A small image classifier, trained from scratch: depths [4, 9, 4], normuon at rate 0.018.
Rows from block 2, named by matrix and row number. Rows with one number belong to one channel. Each number is 200 + 30 x the weight over its row's rms, rounded and kept within 0 to 999. All counts start at 0. After the name is the row's rms in percent of the matrix's.
# convs0: first 3x3 conv (model.blocks.2.convs.0.weight, 80x80x3x3), inputs 20-29, a 3x3 kernel for each
# convs1: second 3x3 conv (model.blocks.2.convs.1.weight, 80x80x3x3, transposed), outputs 20-29, a 3x3 kernel for each
convs0.14,091,192,248,169,197,232,201,167,249,222,194,214,211,180,194,211,179,202,236,194,208,245,191,214,212,172,212,185,172,268,232,172,255,219,252,222,197,193,180,213,177,175,194,211,213,217,219,207,220,266,259,226,274,219,177,140,131,179,154,149,189,198,182,222,220,215,231,204,226,244,251,243,212,180,245,215,201,235,227,210,206,190,210,220,232,207,224,218,213,200,206
convs1.14,093,236,233,182,195,204,201,188,185,218,132,185,225,201,240,237,230,220,170,206,220,253,205,210,211,166,154,179,183,218,201,197,218,181,183,139,157,169,200,182,146,189,179,210,207,202,239,194,135,238,223,160,191,204,160,184,138,133,168,129,161,134,131,123,185,236,259,179,208,193,227,250,216,238,219,178,210,225,198,253,231,211,254,183,205,276,175,193,253,177,204
convs0.15,096,155,157,182,197,145,215,194,184,221,182,190,178,183,196,208,171,187,205,222,215,200,195,193,181,182,160,176,172,191,175,213,187,191,175,195,194,151,164,181,165,192,215,161,170,198,245,220,171,292,219,133,268,217,164,171,172,167,188,203,177,175,210,175,225,239,214,203,239,210,159,185,183,235,255,280,216,259,235,167,212,188,182,179,217,214,203,237,207,203,226
convs1.15,086,158,176,211,198,185,214,211,216,205,204,167,200,244,193,207,260,245,209,249,189,252,227,231,203,227,212,216,235,235,233,235,208,204,267,236,227,217,197,196,189,186,183,178,168,205,197,210,178,227,221,199,202,181,154,154,148,106,159,194,150,150,172,158,210,185,195,200,189,226,206,236,264,185,163,154,266,211,164,272,244,180,166,223,194,138,201,209,218,208,238
convs0.16,090,169,228,190,202,196,191,201,164,183,208,205,195,225,213,199,199,201,192,167,171,181,177,183,196,170,191,228,234,230,267,216,175,193,235,143,196,181,205,214,215,187,190,215,181,169,167,218,213,151,201,173,207,225,177,167,209,220,201,213,191,212,203,200,184,176,196,191,194,185,184,186,190,228,213,176,182,201,210,220,210,202,219,187,163,236,201,192,202,182,184
convs1.16,062,234,186,225,269,214,213,256,189,199,201,251,231,184,209,175,229,204,201,229,196,172,180,230,184,145,213,197,210,202,246,199,244,240,163,202,209,226,176,198,197,197,196,180,215,230,187,245,202,191,205,176,192,247,195,135,187,162,184,143,235,240,198,235,171,205,174,198,176,177,210,184,247,211,248,219,192,255,186,175,198,184,196,244,199,240,195,195,241,173,202
convs0.17,097,181,162,197,170,197,238,151,118,205,212,209,214,206,211,198,169,169,175,174,208,216,193,214,235,236,230,244,180,148,180,210,169,175,206,171,120,239,203,188,210,199,200,216,187,207,209,229,231,232,219,181,163,243,135,205,211,236,192,179,241,203,174,222,190,208,204,187,226,192,161,198,172,146,196,244,216,185,220,199,230,228,218,203,185,249,207,156,240,203,138
convs1.17,092,205,164,226,198,197,197,165,266,214,197,199,225,246,240,231,225,156,168,225,220,196,192,196,195,171,172,189,223,214,209,246,201,209,257,198,249,191,185,132,188,227,194,207,192,215,177,285,199,181,208,256,167,184,234,203,203,175,196,192,175,188,215,146,162,240,208,199,235,248,198,185,190,245,168,156,237,195,161,219,214,223,142,247,200,161,192,198,183,192,168
convs0.18,083,216,198,155,222,170,225,191,192,228,175,194,201,177,184,198,171,193,212,206,245,247,170,188,179,207,215,209,184,190,188,180,161,182,140,103,158,193,210,228,188,194,213,183,196,226,166,186,176,177,189,202,166,198,184,186,248,254,211,264,285,183,196,207,226,252,228,259,248,229,204,194,161,160,179,179,153,154,174,124,106,137,173,150,155,184,174,191,195,179,200
convs1.18,068,216,228,232,208,210,216,187,205,219,232,213,214,202,174,162,192,171,154,187,164,181,130,139,133,181,179,148,193,186,208,217,230,216,205,201,207,187,183,173,225,219,181,200,196,187,214,214,220,195,190,196,179,203,203,186,216,166,218,254,232,208,226,187,160,181,150,200,206,177,221,206,158,198,202,197,208,209,234,216,196,215,202,191,155,223,201,193,219,201,186
convs0.19,119,189,184,225,229,163,244,162,166,241,220,221,207,195,198,185,205,189,185,218,213,203,216,182,201,211,203,220,221,192,155,278,203,154,245,174,184,235,192,215,235,161,210,227,146,209,154,257,173,179,299,122,186,219,151,205,165,208,224,155,186,209,189,209,194,196,211,176,185,212,203,203,239,246,185,173,220,189,167,192,194,200,209,226,243,213,231,209,211,216,206
convs1.19,125,235,216,201,243,243,199,242,182,158,170,235,200,221,224,226,213,158,210,213,221,184,119,216,189,131,182,176,161,193,245,162,153,200,162,151,148,211,184,247,173,193,240,140,184,160,185,159,143,155,293,216,175,204,151,199,224,185,215,226,224,193,173,184,128,179,168,141,179,162,183,199,204,208,233,235,209,201,225,250,220,235,189,238,184,202,269,167,193,207,149
convs0.20,120,167,184,183,220,212,138,222,202,163,203,215,215,214,193,200,189,210,217,178,206,204,202,171,211,196,211,212,196,204,232,174,209,225,232,167,224,190,158,219,181,186,231,170,220,237,216,188,189,289,150,160,286,150,134,171,213,199,168,235,206,149,225,217,189,215,231,166,179,193,215,205,219,199,226,182,213,207,211,197,209,203,196,224,211,205,202,222,240,203,211
convs1.20,150,212,256,195,242,242,201,207,212,180,193,214,208,186,173,182,238,256,157,238,238,197,217,218,138,187,241,171,177,168,206,167,150,218,180,171,194,222,236,231,147,166,170,127,206,216,208,220,242,233,194,182,208,175,202,234,158,234,203,169,211,220,125,177,179,178,153,198,171,196,187,175,202,155,161,195,194,216,228,235,238,244,214,277,155,235,166,168,248,140,213
convs0.21,122,181,196,174,159,189,192,154,180,211,185,194,193,194,192,187,210,214,199,195,219,220,200,198,205,190,176,162,243,220,231,175,184,194,177,156,187,221,223,244,215,206,209,196,182,162,162,194,199,153,192,211,167,191,180,200,210,184,189,186,179,229,200,188,180,197,192,182,182,192,198,181,182,213,250,252,189,211,202,167,184,180,260,237,190,221,225,214,160,178,214
convs1.21,104,189,182,187,224,216,245,200,198,204,222,208,207,177,218,197,207,243,230,206,253,234,206,216,218,187,193,191,281,296,269,221,222,213,157,155,127,210,203,174,205,178,194,228,211,221,195,191,210,207,220,196,205,192,171,227,199,201,207,187,222,223,222,228,256,270,262,235,259,235,180,176,151,213,237,217,243,243,209,196,161,156,227,176,194,207,200,202,206,199,217
convs0.22,104,213,208,145,209,252,154,202,201,168,192,205,210,191,203,212,188,199,219,188,198,179,187,201,195,190,182,210,195,154,236,176,199,238,202,236,176,191,227,190,173,202,234,168,185,247,209,191,207,177,233,277,203,228,262,164,183,213,178,190,210,194,198,225,172,168,213,162,176,207,187,187,206,188,187,199,205,194,208,193,162,172,213,231,248,207,228,256,204,246,262
convs1.22,107,247,196,131,248,246,144,196,222,165,185,233,185,211,282,184,193,168,203,213,236,168,198,219,220,188,180,193,153,207,227,179,227,221,149,181,169,231,241,290,175,200,239,182,185,187,214,176,153,186,161,176,194,145,171,173,168,240,171,173,256,154,123,214,197,197,207,216,191,208,209,201,212,220,232,215,168,210,175,215,266,204,246,166,160,246,176,184,126,223,187
convs0.23,077,208,202,208,207,197,227,211,200,257,174,182,180,223,202,193,208,194,186,195,176,169,230,205,221,182,167,191,139,171,188,132,211,209,137,247,210,183,197,167,176,220,232,228,245,228,197,182,202,190,209,149,151,206,157,153,166,152,226,181,207,254,202,190,170,185,199,196,206,206,233,211,193,217,239,233,199,219,203,186,231,162,216,199,222,261,238,222,254,242,220
convs1.23,037,219,218,262,207,213,188,199,228,220,208,237,196,238,243,198,228,234,204,234,202,165,213,183,158,217,209,193,218,195,200,203,215,179,257,233,246,200,185,223,183,169,192,195,199,142,246,227,193,321,248,185,275,254,223,160,159,192,160,161,218,180,184,192,191,199,213,221,186,218,191,211,215,145,207,184,186,228,236,143,183,222,235,209,183,208,143,184,229,160,206
convs0.24,090,141,229,274,180,216,251,229,224,209,231,219,214,196,196,211,185,193,196,236,229,206,191,201,208,191,214,214,193,216,209,191,206,216,174,155,194,207,175,215,195,177,255,194,147,240,182,224,218,180,200,226,200,187,213,172,180,242,176,185,228,191,208,213,198,190,195,221,194,187,216,217,207,207,220,191,197,197,192,154,156,213,202,207,179,206,211,191,202,206,201
convs1.24,075,206,205,203,234,254,203,243,214,181,149,202,216,222,243,215,165,241,189,217,160,122,208,189,145,172,163,154,240,232,229,175,206,200,172,213,164,230,252,211,234,245,210,201,200,200,190,171,184,176,179,182,168,209,181,177,165,182,209,156,219,207,180,223,187,220,173,170,210,212,139,168,189,227,196,208,194,209,187,131,167,153,192,195,224,198,169,220,182,163,208
convs0.25,093,215,263,231,252,217,178,185,195,178,171,201,168,179,214,202,187,208,227,198,208,230,195,214,215,206,202,194,214,196,185,227,200,233,205,207,251,168,185,232,166,181,234,200,224,183,229,214,142,166,174,220,141,189,210,167,139,195,219,167,180,234,206,154,243,244,245,206,206,230,222,184,184,226,208,206,204,229,203,192,199,201,216,182,182,208,178,186,215,203,225
convs1.25,086,180,197,231,159,149,222,234,186,153,227,229,196,209,203,184,209,226,247,174,203,219,166,202,267,183,224,246,150,178,200,168,149,191,168,216,229,205,232,311,253,182,225,253,219,239,216,193,218,217,191,205,206,218,219,238,212,176,223,243,210,216,226,210,222,177,162,261,206,173,209,218,198,144,186,203,183,209,232,197,187,197,199,204,182,143,256,138,117,203,151
convs0.26,099,145,236,206,143,236,244,185,222,189,215,200,188,197,201,205,172,185,196,186,191,197,206,200,214,209,191,182,173,200,163,174,245,191,159,249,223,222,216,235,197,208,237,199,239,235,183,205,171,208,189,199,190,167,209,210,182,205,182,185,201,151,189,221,156,177,227,206,211,216,175,171,189,175,191,169,215,241,207,195,229,214,212,219,223,222,230,234,187,198,203
convs1.26,096,165,198,241,225,209,206,220,182,195,179,189,189,176,186,169,155,159,189,203,185,228,192,171,223,202,232,218,237,287,180,187,218,185,238,259,203,178,195,234,180,191,225,190,168,189,233,169,219,229,152,211,179,144,185,184,179,237,203,213,216,190,213,241,242,180,162,212,213,202,208,205,156,184,232,213,176,185,189,146,157,211,252,174,175,252,151,167,247,185,197
convs0.27,090,198,180,170,214,155,152,209,164,179,187,190,193,174,189,195,167,197,206,200,189,209,221,208,204,184,195,188,203,228,234,188,180,217,183,153,160,226,188,179,229,222,193,186,180,158,177,176,209,202,197,198,210,225,141,205,161,137,227,210,192,244,231,215,176,162,225,164,172,226,160,180,219,225,195,238,236,216,269,182,163,233,207,178,208,224,224,221,234,201,191
convs1.27,073,232,209,199,272,247,242,197,180,163,226,251,223,202,182,191,224,162,199,211,210,204,214,174,142,230,147,190,231,201,167,174,194,165,176,208,164,189,210,165,183,233,230,179,234,198,183,187,201,214,174,156,273,194,206,192,134,168,183,176,199,185,186,181,177,193,166,178,185,170,192,161,194,229,185,202,216,214,196,227,203,252,195,203,169,233,192,150,237,207,152
convs0.28,102,169,201,196,195,200,195,165,183,215,204,224,197,192,192,207,198,184,213,230,191,191,224,228,176,200,219,194,184,201,183,205,186,186,202,197,161,178,247,197,175,236,186,156,192,192,190,229,204,222,218,225,209,158,179,229,205,200,206,185,194,175,141,170,243,222,178,203,186,159,205,204,156,220,230,169,210,226,230,201,203,199,235,234,194,215,248,226,209,197,195
convs1.28,093,181,198,202,166,184,252,207,115,201,229,175,174,171,218,224,181,212,229,214,200,176,171,184,199,178,158,244,241,168,228,185,203,230,207,215,192,189,210,177,198,199,233,224,211,218,211,223,188,199,210,151,191,211,175,190,187,194,194,191,215,169,218,216,187,215,253,190,187,179,191,202,184,184,242,175,210,195,196,192,193,205,162,231,201,208,220,217,220,157,180
convs0.29,101,196,170,192,159,168,189,165,174,222,205,189,193,212,193,197,232,228,225,213,187,184,194,191,182,174,198,197,179,223,176,174,213,191,156,191,222,184,178,211,189,232,228,189,292,241,239,246,220,230,161,194,197,176,189,198,173,158,223,238,211,171,167,175,189,208,240,218,195,229,255,224,167,207,202,192,187,177,213,170,170,173,166,196,154,186,202,178,175,202,227
convs1.29,120,177,244,204,190,224,206,224,191,197,205,199,196,161,161,187,169,201,210,213,211,202,142,163,220,208,229,186,209,215,212,213,237,200,175,170,206,144,225,215,156,189,195,208,196,194,225,186,221,196,149,200,165,160,175,178,185,190,168,179,195,182,181,188,203,167,208,169,170,184,176,203,207,154,186,159,150,212,211,154,178,206,234,240,182,254,166,247,260,153,231
convs0.30,125,187,222,187,211,178,185,210,204,239,203,193,178,212,218,211,192,189,193,209,208,203,187,184,210,173,176,173,193,212,197,194,211,193,189,176,213,196,180,215,184,181,193,197,218,203,151,226,208,210,207,174,192,199,194,175,159,171,207,172,189,220,203,206,205,216,211,239,254,231,155,155,187,164,173,182,178,171,175,211,217,233,187,211,189,212,217,201,213,197,176
convs1.30,173,224,223,232,199,215,217,211,179,206,147,191,202,161,162,233,182,221,227,211,240,238,203,196,253,187,219,206,263,273,187,189,200,204,203,233,178,174,189,165,200,189,216,202,177,216,164,177,199,226,119,194,200,150,148,237,230,245,158,216,212,217,213,234,229,233,221,188,226,177,145,144,109,163,204,235,207,208,196,155,179,197,232,175,187,227,201,166,241,227,207
convs0.31,083,241,194,213,220,211,204,182,220,185,180,188,205,175,184,171,192,217,191,196,170,179,209,219,216,200,198,194,135,192,174,177,203,241,190,218,241,242,204,208,199,215,192,185,225,241,183,204,171,188,186,161,194,197,164,216,183,166,184,170,166,121,151,153,227,197,193,192,188,206,179,190,196,186,192,165,173,198,216,183,184,194,170,207,204,260,248,224,252,261,238
convs1.31,059,284,221,203,196,215,206,187,211,227,217,237,231,211,224,218,177,204,205,215,193,186,221,217,205,182,171,205,160,210,197,165,186,214,186,209,243,237,248,200,214,249,236,180,160,175,211,189,210,104,178,240,170,197,237,234,246,245,253,267,264,247,251,240,206,203,222,205,173,198,218,191,203,186,169,220,136,151,202,179,179,166,170,194,185,167,201,219,130,198,217